Weights of a small image captioner: encoder norm layernorm.
Rows from block 4 of the image encoder, named by matrix and row number. Rows with one number belong to one neuron. Each number is 50 + 10 x the weight over its row's rms, rounded and kept within 0 to 99. All counts start at 0. After the name is the row's rms in percent of the matrix's.
# fc1: MLP up (encoder.blocks.4.mlp.fc1.weight, 1152x192), inputs 96-191
# fc2: MLP down (encoder.blocks.4.mlp.fc2.weight, 192x1152, transposed), outputs 96-191
fc1.423 106:58 60 42 51 66 40 63 49 38 59 41 54 50 45 45 47 62 67 50 44 41 52 61 64 64 56 37 45 56 52 52 58 52 64 46 35 63 59 44 42 62 39 32 46 41 54 67 39 50 30 56 45 43 52 55 69 57 36 43 59 64 59 50 49 45 43 50 52 46 37 44 58 65 48 73 56 50 58 43 61 55 28 56 38 47 41 22 54 40 50 56 43 48 68 35 55
fc2.423 130:50 42 48 48 40 28 47 31 49 30 57 48 51 41 57 35 63 44 65 56 65 54 38 53 50 55 64 50 53 56 50 57 52 60 42 43 61 54 61 51 58 54 50 61 72 52 54 46 45 67 37 31 51 51 61 46 56 56 55 51 49 36 68 48 56 57 50 37 28 38 46 53 43 46 49 50 64 63 47 41 58 53 44 54 51 40 60 61 61 45 50 53 33 60 46 62
fc1.424 096:47 51 60 67 67 50 35 59 57 63 68 38 48 71 64 66 45 53 42 55 56 48 63 56 52 46 47 60 43 56 44 58 32 53 53 49 54 51 50 41 47 65 48 32 39 58 34 52 46 44 62 39 68 51 46 53 55 63 63 46 62 45 63 54 55 50 37 48 35 68 59 52 60 66 49 51 49 49 32 40 26 52 60 56 47 45 54 48 48 68 64 43 54 48 41 59
fc2.424 103:49 53 53 40 52 32 45 44 57 41 51 51 49 48 44 32 66 49 54 57 57 54 34 38 42 54 61 49 46 52 46 49 49 52 32 43 57 52 55 51 47 57 61 49 70 58 45 37 55 59 36 33 36 44 57 39 53 49 68 53 27 39 59 44 51 52 56 46 26 29 44 55 38 57 53 45 63 59 50 56 61 47 47 54 62 49 63 44 53 52 52 64 32 69 36 63
fc1.425 102:54 59 42 27 43 39 59 46 44 43 46 54 70 32 45 70 68 62 53 45 53 46 70 55 53 50 45 48 52 52 61 63 43 47 56 48 63 56 64 41 54 43 57 46 62 47 60 40 57 53 59 65 58 60 45 62 50 58 60 53 57 47 50 55 57 46 49 47 69 22 58 37 60 37 70 47 65 39 50 47 52 50 52 43 49 55 35 58 40 43 41 42 34 58 52 41
fc2.425 110:49 36 48 49 47 32 48 25 48 33 50 52 44 39 63 32 55 51 60 51 65 55 36 58 52 61 64 42 53 52 52 47 52 59 49 42 53 52 57 60 65 59 45 63 69 49 62 49 44 64 38 33 58 47 61 40 53 45 64 57 53 44 66 45 59 51 53 33 34 43 43 58 43 47 49 54 63 74 42 46 62 48 47 53 47 45 64 60 59 51 50 51 37 62 46 69
fc1.426 096:61 63 51 38 48 36 70 73 55 30 39 43 54 34 47 59 49 53 53 70 47 63 52 72 53 58 48 54 49 28 47 45 46 53 50 41 53 72 71 33 42 44 41 43 62 56 58 56 48 44 73 48 50 56 65 49 42 48 68 55 42 41 53 40 51 29 54 50 46 49 43 44 49 48 53 60 47 65 51 53 49 56 29 54 63 47 48 55 52 34 43 55 24 58 55 41
fc2.426 101:38 43 37 52 50 29 45 31 44 42 54 54 42 48 62 47 68 50 56 65 55 56 42 45 62 59 57 38 50 66 47 49 42 59 48 51 52 43 52 65 59 51 61 62 62 50 59 37 40 61 40 26 54 54 61 53 60 61 50 66 43 36 58 55 48 53 41 29 22 34 45 61 45 51 56 55 56 60 53 53 53 50 53 59 51 39 58 56 43 40 38 64 49 59 50 50
fc1.427 094:40 48 56 50 74 39 49 48 55 52 52 42 39 57 55 45 48 54 38 43 49 55 52 40 49 45 41 55 56 45 49 46 45 34 40 49 52 47 38 50 57 53 58 48 39 53 53 26 51 29 63 44 57 47 48 55 31 43 61 52 64 45 59 54 40 56 40 51 40 60 58 57 76 45 57 44 48 32 51 40 25 63 69 43 68 46 38 53 54 63 59 48 47 43 24 56
fc2.427 114:45 43 52 53 46 29 45 37 53 33 55 49 52 48 47 42 68 42 59 59 56 60 33 46 51 48 64 55 47 59 50 59 57 62 37 46 58 59 60 52 53 54 58 51 73 55 50 47 51 65 26 33 50 48 54 48 55 50 54 56 41 33 64 43 46 56 49 40 26 35 44 53 33 47 49 53 60 59 53 43 60 42 54 55 65 42 63 50 44 49 50 67 33 62 51 52
fc1.428 091:38 65 45 34 32 51 62 61 53 50 64 39 45 62 57 44 53 54 53 69 54 48 54 62 47 62 65 52 46 52 57 45 50 64 56 58 39 50 64 38 51 62 54 66 58 60 57 62 60 59 69 51 47 65 48 53 62 50 48 39 55 42 45 41 66 37 54 51 33 55 64 52 47 50 60 51 69 61 53 65 41 72 63 65 47 56 73 45 54 47 51 58 35 64 43 62
fc2.428 078:56 38 45 49 47 33 39 36 42 37 61 43 50 35 51 45 57 43 43 47 58 64 47 42 57 54 63 61 45 58 52 56 52 54 40 36 61 36 54 48 62 53 55 36 69 49 36 49 47 54 45 45 69 48 53 48 49 63 45 59 50 54 64 42 53 46 47 35 24 29 53 60 26 60 47 48 49 49 52 30 60 44 50 45 43 30 72 61 60 55 53 62 40 54 55 54
fc1.429 110:46 47 62 45 59 81 40 54 60 50 48 47 47 45 59 46 38 44 54 45 66 52 48 39 53 57 64 44 51 54 48 63 48 57 48 61 51 47 46 54 59 46 50 61 49 45 52 56 57 64 50 68 60 46 56 50 49 41 59 55 45 28 47 49 40 40 47 53 46 50 36 40 61 47 34 54 65 49 55 37 42 43 55 61 65 57 51 65 59 51 43 33 48 43 85 35
fc2.429 092:61 40 62 44 55 32 55 48 54 41 41 52 38 58 50 37 58 60 37 51 44 54 28 39 37 39 61 51 36 59 51 55 56 42 44 38 63 37 56 56 54 45 66 48 60 57 48 48 49 58 25 51 48 47 53 40 62 52 60 55 53 51 63 59 40 61 57 34 51 20 57 46 42 51 57 49 54 44 32 41 75 62 45 52 63 45 51 42 40 62 55 74 50 65 58 49
fc1.430 092:62 53 47 53 46 56 56 45 44 49 43 59 63 46 55 55 61 59 35 43 52 41 76 51 54 50 52 47 56 49 34 55 53 56 51 42 49 57 54 38 56 56 34 37 55 60 52 45 50 53 49 70 44 74 32 53 40 68 59 65 70 80 47 65 60 38 56 57 52 62 52 69 61 37 52 45 71 53 57 70 67 47 42 49 47 52 53 35 34 33 37 51 35 50 45 55
fc2.430 119:58 44 44 39 41 33 53 37 44 35 53 50 46 39 60 32 54 51 73 53 66 50 35 54 55 59 63 53 54 55 55 49 52 58 47 43 56 54 56 48 55 58 56 60 71 45 50 45 49 66 39 27 55 44 64 43 57 61 55 57 54 38 67 42 65 53 54 29 36 33 52 51 47 51 47 49 66 62 39 40 64 53 39 60 47 37 60 54 65 42 53 39 38 71 45 65
fc1.431 100:75 62 55 34 55 53 60 65 53 50 38 44 61 49 37 57 43 46 50 49 60 47 46 55 64 41 40 51 49 40 42 46 39 51 60 53 44 59 47 26 43 67 61 45 54 44 43 51 43 48 54 59 37 57 56 47 50 50 39 66 40 30 67 52 55 48 45 41 40 51 52 46 36 48 32 69 39 59 47 47 45 67 42 39 48 63 53 55 28 58 44 47 39 62 69 48
fc2.431 075:33 34 30 46 45 39 39 49 54 43 60 47 34 44 49 53 63 78 45 49 63 57 44 45 63 62 64 52 43 39 46 44 43 44 55 51 47 35 53 60 68 35 60 55 45 66 64 53 43 61 40 51 51 53 49 36 51 58 63 52 55 42 38 61 39 60 83 39 46 45 53 46 35 53 58 57 53 50 53 41 53 49 35 57 49 35 51 69 79 49 47 50 40 63 42 47
fc1.432 086:50 52 51 52 50 46 49 47 52 29 52 56 67 53 57 41 49 46 67 66 53 41 59 54 42 80 64 38 42 35 46 57 36 65 52 52 42 54 48 44 54 58 51 63 57 64 25 43 57 70 52 42 38 56 54 72 52 32 43 27 60 47 48 47 63 51 58 51 42 48 52 40 47 57 55 32 62 69 52 58 56 57 65 47 55 56 57 49 46 35 30 46 46 52 42 32
fc2.432 082:51 46 56 35 38 24 46 35 51 58 58 59 47 44 63 39 63 47 56 48 59 48 41 50 52 48 69 55 63 46 45 36 54 49 54 37 53 42 53 59 50 62 44 51 55 57 42 45 61 59 28 44 48 43 56 33 67 64 52 46 39 53 65 44 48 42 39 35 42 40 50 61 44 44 54 47 58 35 47 36 62 44 36 45 49 51 65 67 48 54 53 61 36 50 44 55
fc1.433 102:60 60 59 57 50 60 47 44 49 51 58 35 73 41 37 44 54 40 51 48 62 47 48 52 38 50 56 49 67 49 59 61 36 72 39 58 47 43 56 42 48 66 47 60 64 50 62 45 57 41 55 66 59 47 54 43 54 57 50 23 38 48 44 50 47 41 50 44 34 49 44 50 57 64 56 54 67 52 48 54 52 42 56 67 56 55 59 43 41 57 44 39 42 61 62 56
fc2.433 088:40 42 41 49 63 39 39 46 42 35 51 33 29 55 55 34 43 54 51 54 41 57 43 60 61 47 59 44 49 35 53 59 55 64 69 51 51 46 58 44 36 64 59 50 54 55 42 51 50 60 41 25 52 66 45 52 42 42 65 57 45 43 64 54 54 60 59 25 41 43 55 48 56 61 43 43 55 50 44 46 54 43 61 53 59 32 58 44 44 39 57 61 43 48 42 47
fc1.434 116:57 60 48 52 72 49 55 52 41 58 43 45 38 43 42 45 61 56 50 48 44 48 51 58 65 59 47 51 61 44 46 58 51 67 43 42 54 55 34 45 57 42 34 49 45 52 69 37 60 30 52 55 48 59 54 60 64 44 43 55 61 52 52 50 36 50 55 58 55 32 49 61 69 58 77 49 52 61 44 66 51 19 56 44 42 41 28 59 42 56 58 45 53 63 28 53
fc2.434 127:49 42 47 48 42 29 49 33 48 27 55 50 54 45 56 33 62 47 65 54 65 54 37 56 49 50 64 50 51 56 50 57 52 60 41 45 60 54 60 49 58 54 49 60 70 52 53 48 46 68 37 32 50 51 60 47 55 56 51 47 46 35 67 49 54 60 49 36 30 37 45 51 42 43 47 50 63 60 50 39 59 54 44 52 53 40 65 60 59 45 48 54 32 60 49 61
fc1.435 102:60 62 42 37 52 37 67 57 36 48 30 48 36 40 49 62 65 61 44 48 37 58 60 65 53 63 31 41 68 44 57 54 56 58 55 33 55 58 49 38 57 35 44 44 53 52 68 42 48 32 49 58 45 56 55 62 54 47 43 52 59 53 50 51 39 43 57 52 58 45 52 54 67 55 65 57 45 59 46 58 54 38 52 31 48 47 25 56 39 45 66 54 48 63 27 56
fc2.435 126:47 41 51 48 42 31 44 27 48 28 58 45 53 42 58 33 63 45 65 55 64 52 39 56 51 53 64 48 50 56 52 55 49 62 40 48 59 53 58 54 61 58 48 60 71 49 57 50 45 66 37 32 53 52 60 45 59 51 55 50 48 34 68 47 55 55 50 36 30 38 44 55 42 42 48 51 62 67 46 44 59 47 48 58 52 40 61 63 59 44 45 51 34 60 53 61
fc1.436 096:42 48 64 56 51 56 38 41 62 66 54 36 49 58 59 60 60 47 44 46 58 38 59 68 52 50 59 52 53 42 40 48 32 57 45 44 53 56 54 47 48 80 45 49 40 59 37 35 57 39 53 35 70 60 64 52 59 66 39 37 53 63 46 60 56 53 47 51 33 66 57 58 63 63 60 48 55 52 37 41 50 44 61 60 47 52 50 56 46 62 44 53 52 47 44 44
fc2.436 096:47 47 41 40 49 32 46 54 53 35 53 41 54 52 47 33 67 52 56 53 62 60 43 48 47 47 60 47 49 47 47 51 38 53 37 37 43 39 53 41 47 63 59 46 60 56 37 43 48 64 45 27 39 46 50 44 50 55 63 52 38 37 65 49 56 55 59 37 32 27 49 51 44 55 57 52 56 55 53 49 48 43 49 50 58 44 77 47 51 48 53 52 32 66 34 66
fc1.437 092:59 41 50 53 57 55 52 57 35 49 62 54 61 50 55 45 65 60 49 39 59 50 66 52 54 44 56 61 57 62 54 17 53 56 55 51 51 56 65 51 55 62 37 40 63 58 44 58 55 65 52 70 41 55 47 60 44 65 56 76 70 68 40 46 54 35 70 59 50 53 55 76 52 44 47 47 62 45 69 63 62 53 53 57 56 43 49 46 35 41 45 44 43 55 33 58
fc2.437 119:61 42 43 43 41 38 56 39 48 40 49 51 46 42 53 33 57 52 73 54 62 52 40 54 55 58 64 51 52 51 53 56 50 56 44 39 54 59 56 40 53 54 54 62 71 44 48 41 50 66 34 28 55 48 64 40 56 61 56 57 50 40 66 39 63 53 55 30 34 29 46 47 47 50 44 49 66 63 42 38 68 52 39 57 45 34 60 52 64 45 56 42 38 70 48 68
fc1.438 117:53 57 39 60 65 46 61 54 39 57 31 50 37 54 41 48 51 55 48 40 42 50 67 44 62 52 30 46 51 40 57 41 46 44 43 42 58 57 36 51 56 45 24 39 50 56 58 44 57 45 52 39 58 41 43 59 49 41 47 52 49 69 52 62 36 28 48 48 41 72 44 63 37 47 50 55 31 62 58 45 29 61 52 33 56 51 32 56 50 49 58 52 54 50 42 66
fc2.438 125:47 38 50 43 39 29 48 38 49 32 59 47 53 42 54 39 63 39 63 57 65 59 35 50 51 53 62 52 54 60 48 62 52 62 38 42 66 58 63 45 51 54 65 56 70 50 48 40 50 66 33 33 48 53 58 51 51 54 51 57 56 31 66 42 54 56 52 32 32 31 49 51 40 48 49 55 59 56 54 45 62 43 45 58 55 42 62 55 57 42 47 49 33 62 45 56
fc1.439 112:58 66 53 49 64 56 32 62 74 45 52 42 55 44 41 43 53 44 43 35 54 46 47 54 46 54 51 66 70 47 59 50 50 59 53 55 47 46 61 61 44 58 40 54 65 54 62 48 42 63 47 60 47 39 62 66 50 40 60 49 41 44 28 60 45 44 48 61 45 59 46 42 54 59 60 62 66 64 59 39 50 59 51 46 45 65 43 38 55 50 46 23 44 48 73 50
fc2.439 101:41 30 42 46 62 30 36 34 41 35 66 42 40 60 54 48 55 41 52 63 45 55 47 55 49 48 66 53 45 55 41 67 45 57 46 50 52 53 64 49 61 64 65 48 67 62 36 46 43 57 42 34 47 54 51 60 41 73 43 54 54 52 61 41 45 61 50 24 37 33 61 46 41 50 46 61 49 48 49 52 47 42 52 41 49 43 56 53 37 44 52 57 40 46 39 55
fc1.440 082:55 70 50 32 44 42 57 54 70 51 47 76 54 41 48 54 47 48 45 67 68 44 52 70 53 57 49 50 64 46 41 40 47 58 43 58 59 52 52 48 37 51 49 68 47 71 47 43 49 48 61 59 24 52 46 38 54 81 50 37 76 37 55 56 56 36 57 50 50 57 39 45 50 54 41 58 73 65 55 42 37 55 45 65 45 67 34 38 60 35 56 54 21 42 49 44
fc2.440 074:46 32 50 51 56 49 51 39 44 39 64 41 51 49 57 41 52 33 61 65 46 46 47 59 68 57 62 48 54 32 60 54 43 56 47 43 50 41 69 45 58 47 44 55 52 53 55 47 47 60 42 37 46 68 73 53 48 47 62 52 35 50 68 45 40 58 57 36 51 29 59 58 49 50 60 53 58 52 50 47 46 59 53 39 53 40 61 50 48 42 47 54 39 63 56 57
fc1.441 109:49 59 54 47 51 51 42 56 51 49 62 49 67 67 59 52 40 40 63 49 75 59 68 67 59 56 45 39 51 43 59 63 49 53 42 49 49 58 51 48 53 62 54 44 56 61 36 56 57 51 39 38 55 63 61 45 68 45 70 52 52 48 56 41 53 32 75 42 59 49 47 37 42 55 22 37 60 50 60 56 40 58 48 40 39 38 46 38 46 56 53 41 51 47 54 40
fc2.441 095:52 43 56 44 37 42 58 45 56 34 53 45 38 39 56 38 65 76 56 45 61 45 49 43 44 49 62 54 40 45 51 45 37 45 53 57 66 55 58 40 51 46 61 63 55 53 53 47 48 64 48 26 51 55 57 39 56 68 48 67 52 38 55 60 45 57 49 18 37 42 57 59 32 46 39 62 52 55 51 42 49 35 45 69 58 35 66 58 67 40 58 39 37 65 51 66
fc1.442 102:59 67 52 29 43 46 71 53 33 40 55 50 64 51 48 53 56 40 52 44 43 37 69 47 64 74 42 46 66 38 58 55 54 50 39 62 60 43 40 35 67 60 45 58 41 48 49 42 59 43 44 42 50 55 53 45 38 53 66 52 64 56 52 48 48 63 62 44 42 59 54 49 59 60 42 74 45 59 52 61 39 62 45 50 51 56 40 56 42 46 37 49 43 38 52 43
fc2.442 094:48 37 45 55 60 34 44 38 69 26 35 48 43 41 59 46 67 63 64 46 62 52 46 54 49 53 68 43 42 45 65 50 46 52 57 44 42 51 62 52 57 46 55 52 61 54 65 59 35 61 51 40 55 51 55 37 56 49 65 53 40 25 73 52 40 41 48 28 44 42 39 49 43 41 45 37 54 51 39 38 53 32 55 58 58 35 63 56 71 50 57 48 50 62 52 58
fc1.443 097:39 61 58 53 50 52 42 57 67 60 57 32 60 53 49 57 51 44 50 40 44 43 37 56 43 45 58 58 69 54 54 55 30 47 43 46 50 58 51 66 49 67 60 48 32 58 48 48 61 43 57 50 75 45 54 56 56 55 40 35 46 45 59 59 51 61 48 42 49 52 65 42 70 68 51 64 60 51 31 41 45 58 49 63 49 56 49 48 45 58 54 53 41 44 62 49
fc2.443 092:43 41 36 43 65 39 39 56 50 32 49 36 41 60 50 43 60 48 37 60 53 57 42 39 49 44 59 46 39 49 50 58 46 64 42 46 35 49 52 58 46 65 57 47 63 57 47 46 41 55 37 28 47 48 40 52 50 54 64 47 42 40 62 50 62 52 53 40 32 39 56 55 42 58 49 50 57 46 59 57 57 41 48 43 64 44 73 43 32 44 49 63 36 63 40 52
fc1.444 097:68 43 40 47 52 64 51 41 48 60 65 47 64 52 47 43 53 36 46 50 52 42 78 55 48 45 66 59 38 47 39 38 53 44 63 51 38 22 61 42 56 59 43 34 54 59 38 46 31 61 57 47 47 53 44 54 45 70 67 55 67 58 44 44 59 50 69 46 51 35 48 46 71 43 59 35 73 45 62 50 52 54 41 50 48 51 52 47 53 36 55 62 39 50 52 50
fc2.444 114:54 43 45 44 46 31 53 40 48 36 48 47 39 41 55 31 51 60 72 51 64 49 42 51 55 57 62 48 64 54 58 49 49 60 38 42 51 66 53 42 52 54 52 62 69 38 52 42 48 61 33 32 58 41 65 43 56 64 55 60 49 41 66 38 56 53 53 32 37 39 53 45 46 51 48 54 66 57 37 37 73 54 44 57 43 37 58 50 55 47 57 45 39 71 47 68
fc1.445 112:56 49 55 51 69 45 65 51 35 53 50 50 52 46 51 50 46 56 56 47 51 54 43 59 60 60 45 59 70 50 53 63 44 52 62 50 45 53 34 45 51 29 17 50 44 39 65 45 42 16 61 58 56 49 56 65 50 54 43 41 51 46 37 42 47 35 59 40 46 34 54 56 50 55 71 57 46 54 53 69 30 40 58 49 58 48 41 74 41 53 53 38 49 56 38 62
fc2.445 119:49 46 46 52 46 31 48 36 57 29 50 46 49 46 52 35 65 44 60 56 59 54 36 52 54 48 66 49 50 54 51 54 49 65 31 45 59 54 62 52 57 55 60 60 71 49 56 49 43 68 32 35 49 50 59 49 57 48 59 52 46 32 68 50 50 62 48 44 32 37 44 52 42 43 45 53 66 65 46 38 61 52 48 54 56 42 59 61 53 50 52 64 35 59 50 58
fc1.446 087:43 72 49 56 38 59 50 52 50 55 57 54 50 49 62 47 55 85 46 50 63 48 73 59 46 62 55 35 52 30 37 35 56 63 45 50 52 58 59 49 52 55 31 41 47 59 51 53 56 52 55 76 56 47 42 55 51 57 55 61 71 63 40 59 60 31 71 55 47 62 60 50 45 49 57 46 44 61 65 57 59 37 41 48 46 53 46 48 37 40 39 66 39 47 36 61
fc2.446 110:55 40 49 39 43 36 52 40 47 36 49 48 50 42 59 30 62 44 72 56 61 50 38 51 54 55 59 54 56 56 55 56 47 60 43 44 60 57 53 48 53 54 58 61 67 50 47 41 48 65 38 27 46 50 66 42 55 70 53 52 54 39 60 48 61 52 48 29 36 29 45 57 45 49 41 53 64 60 44 43 66 52 38 61 58 34 59 55 63 41 57 38 42 69 54 62
fc1.447 091:52 61 62 61 66 50 41 63 69 57 63 52 47 63 63 57 58 45 53 47 57 42 58 60 56 44 46 63 54 50 51 58 35 45 51 40 61 62 61 43 53 62 53 30 37 56 39 59 59 44 58 50 67 44 54 49 49 48 62 54 62 53 54 62 44 50 36 64 27 74 48 51 63 64 44 53 58 48 44 35 41 52 68 50 59 44 42 53 54 60 67 35 58 44 39 61
fc2.447 097:44 48 51 46 51 41 41 47 53 42 55 43 45 55 47 39 65 44 50 57 56 58 40 33 47 54 59 53 50 58 42 50 54 57 33 42 54 50 51 46 45 57 60 50 70 63 47 37 46 57 30 35 43 48 52 50 56 55 63 53 37 35 61 38 49 57 61 37 31 28 52 55 32 54 54 45 63 53 58 59 59 46 44 52 58 50 68 46 43 48 57 62 29 70 37 63
fc1.448 103:23 47 64 64 56 51 41 47 56 47 64 48 54 60 53 39 46 42 51 37 68 41 52 51 40 53 50 50 52 50 59 49 54 31 68 61 54 42 46 55 52 49 68 49 38 60 49 56 63 52 67 49 53 61 54 39 44 53 54 58 46 49 60 55 42 70 45 59 56 46 49 39 55 48 40 53 49 42 58 20 43 52 59 46 52 58 47 56 53 63 40 38 59 36 63 29
fc2.448 094:54 42 58 47 57 43 41 42 54 39 49 47 42 50 46 41 68 55 49 52 49 62 30 36 48 45 65 56 40 58 50 57 49 49 42 44 55 61 58 52 52 47 61 51 56 61 48 44 55 63 14 34 55 45 45 50 51 60 60 53 45 37 60 49 53 52 63 40 33 29 54 56 25 44 42 49 50 46 52 49 64 40 41 61 73 38 58 50 48 52 48 65 32 68 50 61
fc1.449 099:58 56 40 50 59 48 69 50 36 50 37 50 56 40 44 53 67 62 45 44 38 57 55 65 59 58 50 54 65 59 59 72 48 67 53 34 59 51 47 40 51 39 35 48 50 52 70 50 56 28 51 53 44 52 55 66 59 42 40 58 58 60 43 54 43 45 55 58 50 37 54 58 63 51 70 55 58 61 49 64 56 21 63 39 47 43 29 55 34 42 61 47 50 69 33 61
fc2.449 125:50 42 49 49 43 29 45 30 46 30 58 47 51 41 58 34 60 47 66 54 64 53 41 57 52 57 64 48 51 54 51 52 52 61 41 45 62 56 60 52 60 58 47 64 73 50 56 46 43 66 39 32 53 51 61 46 57 55 55 49 50 36 68 47 58 58 50 36 32 38 45 54 44 47 49 49 65 66 45 38 61 55 43 55 50 41 58 64 62 46 49 51 35 61 49 60
fc1.450 100:55 41 50 51 50 44 50 46 40 47 47 58 46 55 74 58 41 43 41 42 50 38 62 48 40 55 41 50 49 41 40 47 36 35 60 46 36 44 50 43 40 51 61 50 35 50 37 47 52 61 42 53 48 38 57 52 69 55 52 42 57 38 71 55 65 56 28 46 48 50 65 25 54 62 49 56 57 45 19 37 39 45 53 44 36 56 51 50 46 42 36 55 44 46 48 35
fc2.450 100:46 59 49 44 46 30 51 42 58 49 52 59 37 37 53 32 68 43 52 64 54 48 42 43 44 56 62 45 52 68 42 49 46 46 34 33 49 64 49 59 47 68 48 47 67 50 52 39 55 62 47 45 43 55 56 35 62 47 74 56 46 40 62 49 60 42 62 42 20 30 46 60 41 56 46 52 65 62 43 48 61 39 44 55 62 43 56 51 55 42 43 67 28 64 35 65
fc1.451 086:57 59 56 35 53 41 54 51 35 45 57 50 39 52 54 46 48 39 72 53 65 39 56 55 48 63 57 53 41 39 70 47 55 51 43 64 49 45 54 39 51 54 56 68 64 43 49 14 62 68 42 55 45 62 59 45 43 64 37 38 49 37 59 39 51 29 73 46 53 31 46 40 43 55 52 65 55 65 66 68 49 55 48 48 47 67 61 58 41 36 51 45 46 37 52 49
fc2.451 066:48 51 56 67 69 46 38 33 42 37 39 56 55 59 50 56 53 58 39 49 46 45 72 49 57 47 67 45 60 34 43 44 27 39 65 51 66 53 66 40 62 49 61 49 57 45 50 76 44 55 38 41 64 58 44 50 40 33 60 45 56 35 69 60 46 56 46 38 45 50 53 54 46 42 51 33 51 42 51 33 42 55 39 47 49 38 52 64 55 48 51 85 42 51 45 54
fc1.452 104:41 36 60 56 48 50 49 49 50 61 51 47 39 48 55 37 42 56 52 48 62 44 46 49 43 50 40 47 55 56 51 61 49 54 76 58 50 53 49 58 62 31 56 44 49 56 33 57 37 60 60 62 47 50 49 34 50 49 53 39 52 42 47 54 43 50 45 67 63 62 43 62 60 36 24 43 54 36 59 42 49 63 63 40 38 58 64 51 70 56 49 43 44 46 70 33
fc2.452 094:46 46 51 51 56 53 45 46 56 34 45 47 44 48 55 40 60 48 49 48 47 57 29 48 46 44 58 53 37 65 49 58 45 44 49 52 58 42 56 54 48 54 74 56 60 52 58 47 49 58 16 43 49 46 46 55 57 61 64 61 54 43 66 48 45 53 57 38 42 28 61 52 20 44 45 50 50 54 45 51 64 42 39 60 71 33 54 43 45 49 39 60 44 61 72 50
fc1.453 114:56 57 44 55 60 45 61 53 41 61 44 52 46 46 35 42 48 63 44 51 43 49 60 54 69 50 37 49 61 53 53 53 46 53 43 40 61 61 35 46 60 38 40 42 49 54 60 40 62 38 52 51 45 49 50 62 54 47 44 52 60 66 58 52 44 38 59 52 47 42 53 59 60 55 66 52 39 56 54 48 49 37 53 38 53 46 20 51 36 51 58 44 51 70 29 61
fc2.453 126:49 41 50 50 44 31 48 35 51 31 57 47 52 44 55 36 66 44 66 55 63 57 35 54 49 55 65 52 50 58 49 58 52 60 40 43 61 55 61 50 56 55 52 61 72 54 53 46 48 67 33 31 53 53 59 48 55 52 55 53 49 35 66 46 53 57 48 37 28 34 47 51 42 46 50 52 61 63 50 48 59 49 47 53 53 42 64 60 60 47 51 53 31 60 47 60
fc1.454 091:57 46 48 59 62 60 50 50 39 53 57 52 65 50 61 44 70 52 49 39 45 43 75 52 50 48 50 56 54 56 52 37 58 61 54 56 48 38 57 47 50 58 28 45 64 57 38 52 55 71 54 75 51 51 40 70 37 70 47 79 72 67 43 44 55 46 66 61 54 53 57 70 54 48 47 40 60 51 73 61 53 49 59 56 48 42 45 47 38 40 46 41 47 47 34 59
fc2.454 118:62 38 44 40 38 35 55 40 44 36 49 50 45 39 51 30 56 51 73 53 64 50 36 52 53 54 67 53 49 55 51 52 49 57 43 39 54 64 57 40 52 52 55 61 70 45 48 40 49 65 35 28 53 47 64 39 56 62 55 54 49 40 64 40 61 51 52 31 35 29 46 46 46 48 43 49 67 60 42 38 70 51 34 56 45 36 58 52 63 45 55 39 37 72 45 66
fc1.455 097:41 57 57 43 65 39 61 46 48 39 45 48 40 61 55 53 43 44 46 46 49 59 51 35 41 54 32 50 56 45 58 53 30 42 45 49 52 49 45 48 52 51 58 41 47 46 57 24 47 32 57 37 44 48 56 48 39 41 47 48 61 47 56 47 45 40 43 52 35 57 52 46 74 42 61 42 40 30 58 48 21 67 56 41 70 55 26 64 56 59 70 43 57 40 23 56
fc2.455 115:48 42 48 54 44 28 45 37 54 34 56 49 51 46 46 43 68 42 58 56 56 62 36 46 53 46 63 56 51 61 48 56 56 62 34 45 58 58 58 52 52 55 59 56 72 53 52 50 50 65 29 33 52 48 55 52 55 50 55 56 44 31 64 44 47 59 51 37 29 37 43 53 34 48 48 58 60 63 49 47 59 41 51 55 63 42 63 52 46 49 48 67 31 62 51 55
fc1.456 101:51 38 53 50 56 58 53 60 62 47 62 47 39 60 60 37 46 55 69 46 61 46 48 64 40 62 36 46 62 49 55 50 50 48 61 67 45 46 52 48 63 54 46 42 28 50 43 59 58 55 66 33 49 48 54 45 48 51 54 53 43 42 64 66 47 60 39 60 61 50 49 42 61 58 49 62 57 52 56 40 45 55 52 38 43 52 40 49 42 58 42 46 72 34 60 44
fc2.456 098:48 40 65 50 55 31 42 48 52 44 56 44 50 56 49 44 76 51 58 55 50 56 26 56 47 41 68 46 46 62 38 47 44 43 44 47 63 49 62 48 57 53 65 58 54 61 53 43 41 55 32 32 54 53 50 50 54 59 58 53 43 42 66 48 53 54 61 33 25 33 59 46 31 44 48 46 56 40 46 44 60 54 37 52 77 36 60 59 55 56 47 57 36 63 54 54
fc1.457 093:52 74 48 57 39 51 52 42 47 54 51 43 44 29 60 76 37 73 44 43 59 46 70 66 57 61 53 35 46 29 45 45 53 51 42 50 40 59 49 37 43 58 45 62 51 48 60 41 46 55 58 63 45 40 59 50 47 39 50 53 44 55 34 49 49 38 59 51 36 66 49 33 46 47 44 36 37 60 49 60 33 51 46 40 51 44 57 55 60 39 35 64 61 39 54 37
fc2.457 095:56 33 49 44 43 37 48 38 44 33 55 50 59 40 67 29 62 41 66 52 51 47 37 48 49 51 57 53 52 56 54 43 49 56 49 46 61 55 48 46 53 53 54 47 66 58 56 49 48 63 49 28 41 59 56 48 62 75 48 53 61 33 61 65 44 57 50 21 29 34 47 58 47 55 42 58 50 64 49 36 59 36 50 60 60 33 52 51 62 45 54 49 39 62 54 68
fc1.458 093:59 57 49 39 55 52 48 36 47 36 58 33 58 38 65 55 46 44 62 53 62 43 55 76 43 61 43 58 44 47 44 52 45 53 39 60 37 53 42 55 46 50 49 68 51 56 36 43 57 41 36 47 63 58 58 47 56 46 54 64 60 37 41 47 53 63 62 66 48 49 44 43 34 59 42 34 48 40 53 53 37 39 64 51 42 60 36 55 52 39 52 46 48 48 70 50
fc2.458 076:51 40 56 45 50 41 51 43 50 42 59 47 53 48 61 36 55 48 65 59 57 51 41 42 42 42 59 47 48 50 53 64 43 47 56 52 51 22 66 42 45 65 69 45 54 47 52 47 45 69 63 41 28 50 60 35 53 63 60 53 51 60 74 47 43 54 52 38 32 50 54 35 57 54 27 67 64 64 55 50 54 53 46 63 52 54 63 54 50 41 51 55 43 63 64 48